config = dict(
    arch='vgg',
    model='image classifier',
    dataset='views of escape-time and Newton fractals',
    train_examples=72500,
    image_size=32,
    crop_scale_min=0.8,
    horizontal_flip=True,
    cutout=0.4,
    targets=['kind', 'palette'],
    num_classes=[10, 7],
    norm='batchnorm',
    hidden_act='relu',
    depths=[2, 4, 4],
    kernel_size=3,
    stem='deep',
    widths=[64, 128, 256],
    downsampling='max',
    mixing='cutmix',
    label_smoothing=0.05,
    loss='cross_entropy',
    init='torch_default',
    optimizer='muon',
    muon_scale='spectral',
    learning_rate=0.014,
    momentum=0.85,
    nesterov=False,
    orthogonalizer='newton_schulz_5',
    adamw_lr_other_params=0.00086,
    max_grad_norm=1.0,
    ema_decay=0.995,
    max_steps=40000,
    batch_size=128,
    epochs=70.6,
    lr_schedule='cosine_restarts',
    final_lr_fraction=0,
    warmup_steps=8000,
    weight_decay=0.002,
    adamw_weight_decay_other_params=0.05,
)
Rows from block 4 of a small image classifier, named by matrix and row number. Each number is 128 + 32 x the weight over its row's rms, rounded and kept within 0 to 255. All counts start at 0. Numbers have three digits each.
Before each channel's rows are labels from the 100 images, of 14976, where the channel reaches its highest value: "strongest on" is what is common among them. Only what is clearly more common there than usual is listed. The data: views of escape-time and Newton fractals.
# conv: 3x3 conv (model.blocks.4.conv.weight, 128x128x3x3, each kernel summed), inputs 0-127

strongest on: dark; vivid
conv.116:148112124120130040125119122121108105127134107121160141149130145129126162146140114119000100151144121143132113107146131070136127113119136139155126129125084124141143115068139105145145120124141138123113127112140128176049129141118149107138134116128179134128153091141121155126152130162153109139127123134111112131130122109127127087086134130087146129126138136000074140053133121128156065124103

strongest on: tricorn; Newton basins of five roots
conv.113:160152192130130158110136127164119169060132076119098160079109080092114134165115148138139093082172120136097119110158117049198141113122111182150115157099154092104144125140129136102168168156074070084147097153137148144127132081108120091138131122188108125073084147128132127129080082058151130099128199125081122175160063090168123097182123113108156086115126146131129083113121115123184115190142

strongest on: warm; vivid
conv.40:118128108121157109094132157137104113163142115093182159129140094122124088136121106147000130132112092118093095121117128083153120087096107142120110139129111136145131135042207125126119129104172192124109123101117091081155074146133093094101149124081145088180131098101102163145132099145104087139102141156141104146102136112106137060083116104088089055075153102122099116065138078179104140088099

strongest on: tricorn
conv.33:075119160162111153129119184123120100136139129140100140079122084075144141120113022169139149099090108137108121195158127150086105146182060144139088131113149111173117111131126184164117124127116162115195137137132054138114111049084118095112097104121128128082187121130091120087163102167087067122126113107159127139119116081142123091162047119093130086092137106143122101140103058149105154097107

strongest on: dark
conv.126:162095120126067104099120119151101126143127093123133123143146138122058146109103142132148105115135147139131120125160145127140108000112156153196106139124155154157117140091149113115109141131126146118139133082168106211166118141137121125114089155134103109100137078154120116126132122162117130141122137116086124100090149122135165109116121147178132153136053119106005138096184128105140161113129

strongest on: burning ship
conv.42:117107140099073135085145184131121120108189143127138140089169075130140096129124137194112099112124136174101179135150140169141074130168121145156067146057140169176106165131108160118155131161171098134130105095160080147151134087027059101121118157125144163104108161157156093180087115082105094076104083154065101094157143120142106095141160160160140136103145140102103100165179115125127187147114

strongest on: cubic Julia set; Julia set
conv.15:115138135106127152091093106133142144170103129154125195166136149147115124081154115076117167109180098119111122104102159046132139096109121120119151096111138076082084126123141152072071213130105118111101163161138132164113087126127122148093177143134147113186127221151152105157098148112105151059090130131083131107125108136130104115180173200082143213075152089106108169146156121151085127160117

strongest on: burning ship; Mandelbrot set
conv.48:099123097104054142114112046100111119128105141119106140116134092077128110079119140114123117156110213096141126129125092119155174116102058101153098143130119165161117095156163089104102142112128155108120100089080101146159111145113161165059107126200136096163165076162137160158087138089125112183086125150108067155069099156145121109099131146149123108082171181112159146138139077080114172201091

strongest on: Julia set; cubic Julia set
conv.26:078096145130126106153190133078154142120156131163144124131086171185106116176087152094118107145116133160112134119068083115129128124126161050151100163190171083106124093128132155081194093110125161137113218162124124157122141166116132147196086126173148112097083106090050078124153126091101132115110151162093118094192143120081155130120158108136152078120118113145129109145079099164138105057128

strongest on: Newton basins of three roots
conv.31:112077115047153131121179117160125111129120120129176111121105176122106160121102149144148120220120131159096078133091141115137060133097134077102070104136158179106129177154170139036139129130118072111121116163132170107130146145079173122117128155118109110046114111170134198107078105119042164140088149142162133128112152162136093093153121090104124075130132112139136156113163093141100132079159

strongest on: Newton basins of three roots; Newton basins of five roots
conv.67:104133079141136130086122167135136101107164109152088131058162139126095159105096194109139136150117095115110092143146141141079043151124137158146066086073121115129044147136109137165119075103120113078091155146103069129110134163072117192121124146202148096120171139148137126106099073129086105128113126100107097130149125096138088071145174079100140114084135098155111147152050131133079185136161

strongest on: cubic Julia set; Julia set
conv.78:093132128137130129090094132077118099111147075184120035143162100158154162091158119070143141128096110132082140103167068156084126106170137135161107080107140146149151098141165138199113125159104116154156180184158091143149136175114153131107130121082148114187085134092104132125090083239096115099104127158145104150153120072118098165126106108086138124129126109111144044152118061134111125135103

strongest on: dark; Mandelbrot set
conv.3:124094112135103126141094137120113167152110090059095250130126121175123116083107143164147107087140105154157115158125130164170101131184123091097113148153157072134110129088118082126100151091130116199103059059125123099105134141099131103129136167155104109133095191181084131105104142178110039143066161161112155114151093104137107117131062131076119151112101105109141121097119078129097140118156

strongest on: close-up; Newton basins of three roots; kind: cubic Julia set
conv.8:153162146094197121109115159180136153149117122106125128117101128087160106135158125121116163091116111109107164168182144164102169133097161123146163159129121143151148174111104149134135131090141068180071112091125101110144145127129172095135132177134140202197145141126114122166129149141062176101098041191148147111093099086164171154070145066140123125161122105112116186138206160070070106136130

strongest on: Newton basins of three roots
conv.98:164117163113144134111121178157133109111164120141105077045146147124128162184106109182118173106096137144112157139180151159120049131155098091144044068114128110088110155130113142098199130097127120143110154159124028121123147144119101118096105180100115185102115119145136106158130112113082147157109086106123072125120124162108080096088135140133126066089042126102131144149113105148155073104175

strongest on: Newton basins of three roots; close-up; kind: Newton basins of five roots
conv.27:097124136163183137113095094156114090146239129192127123133129158108082153094105103122135091063113077138120140115087087121103141127115133156180155167156132174160127091129128138128066128147192062153122153141141159140115157082143206212126106126136115156181157103141187139124110120113084127108109107137153144114142134148072163143086110130179150113190164140127129139104151192098164121137186

strongest on: quartic Julia set; sine Julia set
conv.1:097100079078109093152144136149114109133061136075157108092089125133115139090119117137113141133146093114067148133093142154079133138107095150133131175122163190142128151115116191132140126115079183134115186094073110150097189118202090128068120153122152141190159090107177139105094112083051121185058116159114117163168090148162108096117152103095140149149116061148129121160106096143081114108165

strongest on: Newton basins of three roots
conv.114:123167091117192117116152107134096134134112149127114105130081120107108160069140145128097146098144085097130155080188133099123115114082134164105116118108094180079076124098095078165111089124123164146160154124137114132118113078203095136135124153131129173235115112173104156169172109142116140180074128120153141107130162143130110139070203128162113156151133104140121182166123171109117081140237

strongest on: Newton basins of three roots
conv.68:162122110156179094150140139073062119132103144149124114075101126099108120129097144216133080103112182168149145150142091131087121118106133140147155113134118187090140135158118118172100100141102144129142102101138112122111155169103108125124079077179117101109131073156112125113073152110155081133104123102027113154132184108161088108143127030157142115081136148153116194109156047135100114101186

strongest on: quartic Julia set; cubic Julia set
conv.30:125158099168139103094109119112040113171071118104127177073109151167138135112084131145118149127129098072084131112153099150101121147156076119173097178148112172071128152110120165145094116150129114132125106089114143149132199064162125133098155094110134160247080097078111113169153107106118114149076183172118087137108141066123153103085135151165128126179115104100151162119153090126102139151165

strongest on: cubic Julia set
conv.102:119083133156081116103125089071155094148124128125104073134122116133146140087132112177145176182123133140063124179167041163091109132182116184157093150138132135117091135104131160148057095121123116100117081166147157119152124136102127109081063055072116097086131092063118151108114131173071061094095147138159109104148135174113086101118106129096133078109123161115126126111098178121059134133131

strongest on: Julia set
conv.93:133122133140116112129103080119092105156135131122144084134196135164123165093165125124149133153073155147138103154129070153150154173100083179136069156114126150083138127135112102134103097139129127080145099101120122126099231102169102137140057180134166158109058052148105106150138050143077091203122134114150130151124100131104099137067066134094146127140117116122151100143073166153075101109168

strongest on: burning ship; tricorn
conv.82:086124082161097118095148177190091103138158125102147083161148133123156132115095192127124120155101081117118112124049165145132090144132148153113092131154158162143161120096145080049124070117177135144130100121133133143160060169150178067049096132128114095130180120109114080120130087183114114094107086135136132095088156069076154098103152063135112067143121116111161158123112152144130129090073

strongest on: Newton basins of three roots; close-up; kind: Newton basins of five roots
conv.7:133133183134131104134102140111137135198169173087116103133124115151153132115061026034130122104123183118134125120194103123229161125163131112108122122161114109109173135121130112160138141184135063216140161103147082102124140121093137135173124138086123181165132125175102136134130143124103200077143150155104078137152102096129111136089098113108112110160176164127094114155147138095122139101154

strongest on: cubic Julia set
conv.36:085077102140137143137083086106067119070054138097141136135126202089139148031110096118121123171116109153101098132102109135117158116155123118146126164050110147132101099149150133128058111181098168129143199127152138111116116145118050097131144115177162076100024095117167119149178111130121152102099169102146097139135124106104100127127118116106148109142087123142168136144132117101070130106184

strongest on: close-up; Newton basins of three roots
conv.119:140117148075188150099110101234146122146193128136131100165148084081106131149193127117120122108146159101127124141091186177109151108108089104123129102123137078128097112162127053106161104175179093164109050130124122125138161136123144108109115163128162145164114102167097144107131148125133089098146084099187128162094171164117117099171138178144168145168209115139150207098164124094125128108106

strongest on: Newton basins of three roots
conv.89:147113085042120136080037128107122161132068098095146118125131141095126154157120151108121147181122100129116102103110127169134109102090135124126066167150129084194130081120117126104196079094107119109103051134141128148123210176127164077125084089144137109090110109166140188203073111066110121141124109130087098124156133174072083171121135124106131125135148143132116137128129096145083160096114

strongest on: grey
conv.14:166241110131116169094113147156102119148083090114113157076123137128227172116126128125128123135192153133118144105158125143144112035129178162047125125106128119087126120112139182120135156110133157097107105137155128000072081135101135117111138126113098087098147131095149138122122110131105135099114178141123107097133158117102134147134126124179180127123072152170178112122158114169129109114141

strongest on: cubic Julia set; Julia set
conv.84:146129101137101138071152117121119092149125128080095149088125058119143086137156134125133152143172158107112117136150109163122103130170063122118102144152129132134134157138130090109110116155145120102129116050041062141119096142141177090104145106109133103162131150116103106179157128172191091142112090043135109097098097115116150125087115254111155037114174133098144195108107097112110143127137

strongest on: tricorn; grey
conv.72:157121096195116096077119164157066127110072100102106083098095094113145116116177150148136116186108075106142116114168192073109124102086139110115112132108081144082117164152130088139127123142115135113172149158163151114148171076148185043104131145055149136182176093108097119160179121137140096188124137149105141079124133105184126113096088121101109089113120137111153170118161050137110142091164

strongest on: tricorn; Newton basins of three roots
conv.32:165115146119107128137158145126107149125150153119131151122124102085171117195136128204125123100121096171172121132150146107129120131116122147124106118154120132096157142097157138178209135069136071166171060076152092137121199029138104131085147119035155124165071134121128140137146087152113146122121070125124103110117101131205179209073106123128132102127106150126148112132112127083182147091136

strongest on: Julia set
conv.100:114098155110093129077120082088095085181040133143097120175147129175144133110125096098163113117105126064156115092055080185138195143109065101123141102132170097136116109126118105141108103125133162134138164178145116145108139152108133156157119122099107122119083095112112130074127153122164112104142094204124152087126087116014084160171111174146148051143164089133129114123107092112155115129130

strongest on: burning ship
conv.46:130099114110113114098186158155124130131181129102146130087162096072119106122132158125139060135218098093145169085122126163115139098137102146151143178155168190167129186155139081114140106196088129125133090048124167117152110132148215079122147163086094171108070136076100163104048142172132137127160146097123123159130130118169117118135164165145122091156176122140149165144105147127109178138140

strongest on: grey; Julia set
conv.87:157183086188121152096154110096120112117114101145103123134147091146113134069118158065133160167121102106151106091091169173073124153114116117145082190085124199117155122130146102094043145085043114141180103194146112135116094127141148136166107167113138108152202122123126139110089169159097130138105090166093126122118080089156110124139161125157145046117119103126150152142166096130065108078114

strongest on: dark; tricorn
conv.101:125114105165075121106112179080103122133078110076066212126143093134108154143194120143101116132169067089101116125119117075142162121115143106118119141103150096091075174110142131068126197078115135149117079139136134099146062102140116133100199081144159081113113156136165152151109111137132158161126107095143118113151175100154108069176130151106091157125039123140117156151147098177069162144130

strongest on: Newton basins of three roots
conv.105:137143158115150142088101112137209149106152065151152125118128138176134138137132139123128118165093194161145108160108156066111103070150142142131072120078162130087111098106122117066060131104123108104165151159097117137136110146073072118140090100123139151132146127099112130070159095117053104058102126164150126115149204135109099092091076132114144047120066108144134075095165133132079101088145

strongest on: dark
conv.79:161114115107060073089123129113101111104099150172108116123153124133137163143128157119099143177110106122127123113109145136111136000129128086139089094101108128105140156091135099123139155148130155141140132107099116123179120126143127121135135092088059110170112109126128141109162142132113117158077101095138152106107122115125151102106145169103130123125000125134156146090101112143142205122156

strongest on: Newton basins of three roots; grey
conv.47:194152162113125141177180196057049180126143180107125143063167132106119131165097131230134132066081134170150095092110154111089116153108115105159166126193126136153179104118132129191122114107114085098109139099124114121099148072142138120142119181138115161080124096142105123126137120102069123149112088143109157147184150150158169107142122102150149122110077141117164148137155117093149135169182

strongest on: grey
conv.62:124148085121102133166118120118122142139198133149098100076155067110103132062142151101128176151129054135150132108105119164066115156078155085119059127129127100107118125143143172106038108098166140091054112141093059146148147143145142125076117095163135087094170136101140127095195120112177104181126110064143092133120126108117138093113100150129144107136085102104132142165056131115066111164155

strongest on: tricorn
conv.74:138108156108025106125118220153107161068106139008108090116131112084138116122099135131124148158177133175190081095106080135155120134058125143098078092133157143135106145136146079106133127135120158139146186132141131122144152133127142092155127150090130061117130081112100132080108093156158104069113142105099073135095108120163096141148091063067127142121158122152118099137097144102123141121100

strongest on: tricorn
conv.20:156098160132104129191218130052085123132099151143081139124116138121140136134154073110140185150125176111153099123146102129084150108172145079111124097153121092133091074161136136074147119146117129088118084134117112132162148202144052085054121090087136108157110111132093110110105051143144190184104133136148106119134106069134108106123085193113147139110162169123111103130113087110182157167110

strongest on: close-up; Newton basins of five roots
conv.51:120161065136153144152159144175154097109194123126113092133128146131141150103110172096114135082143138137131116195124155163081122108104125165169096168093120178095134127124119135224117108080114147114145113160136032163137119080175124134148126111168114102137153164087111116078207119113183065114131120049124120186116123131142082103122093155104116155122152112078156151113117190143087095079163

strongest on: burning ship
conv.85:124133127208105125122136130096100135077193089128118111098026125185137134143087115129140176113175162130122162103156165122127100130171133132143157077206112131133129153148101143153146129058110163102153081127154063134147105122099164104118064075128100104092150103152062104143134045169080139127134129182060118160104091098131146133126123115142103092100129169134131121108062101113130152082139

strongest on: cubic Julia set; grey
conv.53:130126132129112135170134138096124121090080135094070110068101064122124120086146118145120176148118139159161151119160075179084087130088181139139047134085122158178149170130148162154133109126066096111129169096153070123119198155074139097057127161070134124160150167139092096157104170170061106117082084134104140081098094142085125123098145127113151097119173107105126140155131166139074146155152